Weights of a small contrastive image-text model.
Model: 7.71M parameters, encoder norm batchnorm, encoder depths [5, 5, 5], text encoder width 256, text encoder layers 7, text encoder activation gelu.
Training: soap at rate 0.0021, 3800 steps, batches of 128.
Data: trained on rosettes with rotational symmetry, 97500 training examples.
Rows from block 11 of the image encoder of a small contrastive image-text model, named by matrix and row number. Rows with one number belong to one channel. Each number is 128 + 32 x the weight over its row's rms, rounded and kept within 0 to 255. All counts start at 0. Numbers have three digits each.
After each channel's rows are labels from the 100 images, of 14976, where the channel reaches its highest value: "lies over" is the class under the peak. Only what is clearly more common there than usual is listed. The data: rosettes with rotational symmetry.
# convs1: 3x3 conv (encoder.blocks.11.convs.1.weight, 128x128x3x3, each kernel summed), inputs 64-127
# convs2: expand pointwise conv (encoder.blocks.11.convs.2.weight, 512x128x1x1, transposed), outputs 57-113

convs1.51:071088137112102130065119078113186123107105093121133133108114143104126148120119132094152147175107150149085094095147102101112084143123136186081118142115166133149096089107040117104058104182126175
convs2.51:067108123133155080129154156075172154157086158114124185140155132171123155154159140161132101122162125103128165123156136142191152142059120129152110169131112101107106071159116
lies over: rosette

convs1.38:094131120143126167139147146131076097146099062134034138066139152103141149098131102140083121190155136082101182128184171129137090127107156069127090122162208070154137151085170158148128127096123137
convs2.38:163067144148076141115141201165156149132134144122160098122138104147104152161172139093138117129194154171160105148115070127077106162132074188130110118194105120136167086124155
lies over: backdrop

convs1.36:134170137170145142136123120151127092112112113107143142102096114139131117077130097141101131133196111183146134193125084094189076169134131114115121140140123116084130143112160130068146113143118087
convs2.36:085163196115148128132124185088199113162178193113136143084140080179120168070152161090096159159139123121127149075162129142176211129090152139061083123146114097118151061158154
lies over: rosette

convs1.112:120143115070125119115152177168108152170180148080104130107188150074116122102101135154178091161117137114092090059078163171145065134142088131152056066099109111138080154145112124177173158179134150
convs2.112:143150123149141104111124059140161176178135171152103150190101085103105138127138110116122115157067095108090152151131113125180134075162100155133141117114128119145118055102072
lies over: rosette

convs1.24:162085098125123120107126098168118139095148146138181094157146123144093097186155136135175111109136185140121148105120094148133121173137103154060164121088128118102083166133112168114118157100114029
convs2.24:145082140168169134223088148167103117164118137109153165143186134153213107094152110126124140120158116076108117140103177089213113103079149096108118157128149148092170144155067
lies over: rosette

convs1.20:070086127158142127133147150132116107123177167125183148134095090134181154093149108123106075078113149101067133154137117196143118113144153156086112144170149143127103071121046111112132080123125127
convs2.20:133119162158107139130113085145157140092089110145168161117091134161124146141159104144207121116159136149078141141144116116143141126118164183138132151148082126098176085136129
lies over: backdrop

convs1.42:094126128123136128144106199013067086090133080142067120136137145088102118119150145096112122102131109131181115131140088092105107116140128132108148146198151095108090184143195117094123071188146127
convs2.42:129158151177165090096126147133120130111158150057121119105179129107162078169087180154140098130135130122140058088141069160095114085119104018110122126126132112106076150068168
lies over: backdrop

convs1.90:133122140110134128140122165133140145170109114085153134108081062157109173124116140130126107091108185198179147151141091094119176127102140130125189143087151121170097173127123169095132145113135144
convs2.90:243143125072153118190150112067068131121154117151092100111131092143225109158173097120151121143111118111139098169161094162139144149152098107059087124150086123125095090115153
lies over: rosette

convs1.76:048172082132122120165116188112149083120068051179092129100110125095156090116119126119134102149146159119081112122164160141138089132143119081116116080116120155155121118092096148077139120081140134
convs2.76:118160119204141134134153154115089147115127144169124059101074104133132213082080145065122157114158068110166143075111123141164085121112130091124190084084104141197116130122151
lies over: backdrop

convs1.111:130118107133109078127180126125137161154164118118147175148094118100042089169153163152107114151116119145102123091149137100158147136110165122123115098214103167156177162170142140255142068152126054
convs2.111:079241094088150169129174108145088119088115166114105182137117131149158104113092087082134141051152129146167124098141129168158112127108142128159176096182112162092128109080126
lies over: rosette

convs1.110:115138086068132103119093143097106117197150120163061113094144134107131145089097086151147201130113109074070134130143127129171063136082109151162114128119171063148088137097140041070092127145161123
convs2.110:160103152090166134123152131106143106124097065111120120088080116130090109128080145192087141090117074152176090103105109109073147142103068110141082078060092097057110188117166
lies over: backdrop

convs1.15:138113088100071128158107132108167180119120131124079112091137164128101188156118159119161091106178127144090131143135169086161147130137064126030071159128095093124155134102144138138169104078112146
convs2.15:116144141162192150113131211106129207082153141043095103124133173098180119094118116154167122130144095141157139139122063089138124139110121148150074080129159144114076063102155
lies over: rosette

convs1.25:109103119168147127142148085173068126147063099140156053127110149148122085135146127158135143114153151123158108156108152146087158146129116113093159117149174168180152137162096137100076178162128084
convs2.25:110121137157151061083123077114098133100102124140097130214083108142159133141142096157146113159099096095126130173101142186065070090140091144171153055098046164068110140122135
lies over: rosette

convs1.80:106121157117150095153170156143110162091114152160143115152115183103114099143162106130140078075144149157125113129116151137168138145133086071070161150114164201070199158109109071168164066149135170
convs2.80:178104104141216185170129143142105118200132105087126120134191081116127116116085128118140064166146152126140160112132124145123160176159071110176201149174187111165111121144113
lies over: backdrop

convs1.5:119146132121118122130119167127139110176145127051131096136137142143128108124081125153176159102147146057148139103114069113107124169109136137137105104155170084143146123186112105142087122152160063
convs2.5:167137125106131150082129161157106140128162164155082140110136094164135158120109093153177119119099147111148099131083077173164132114103103134115120112112104108083084167116008
lies over: rosette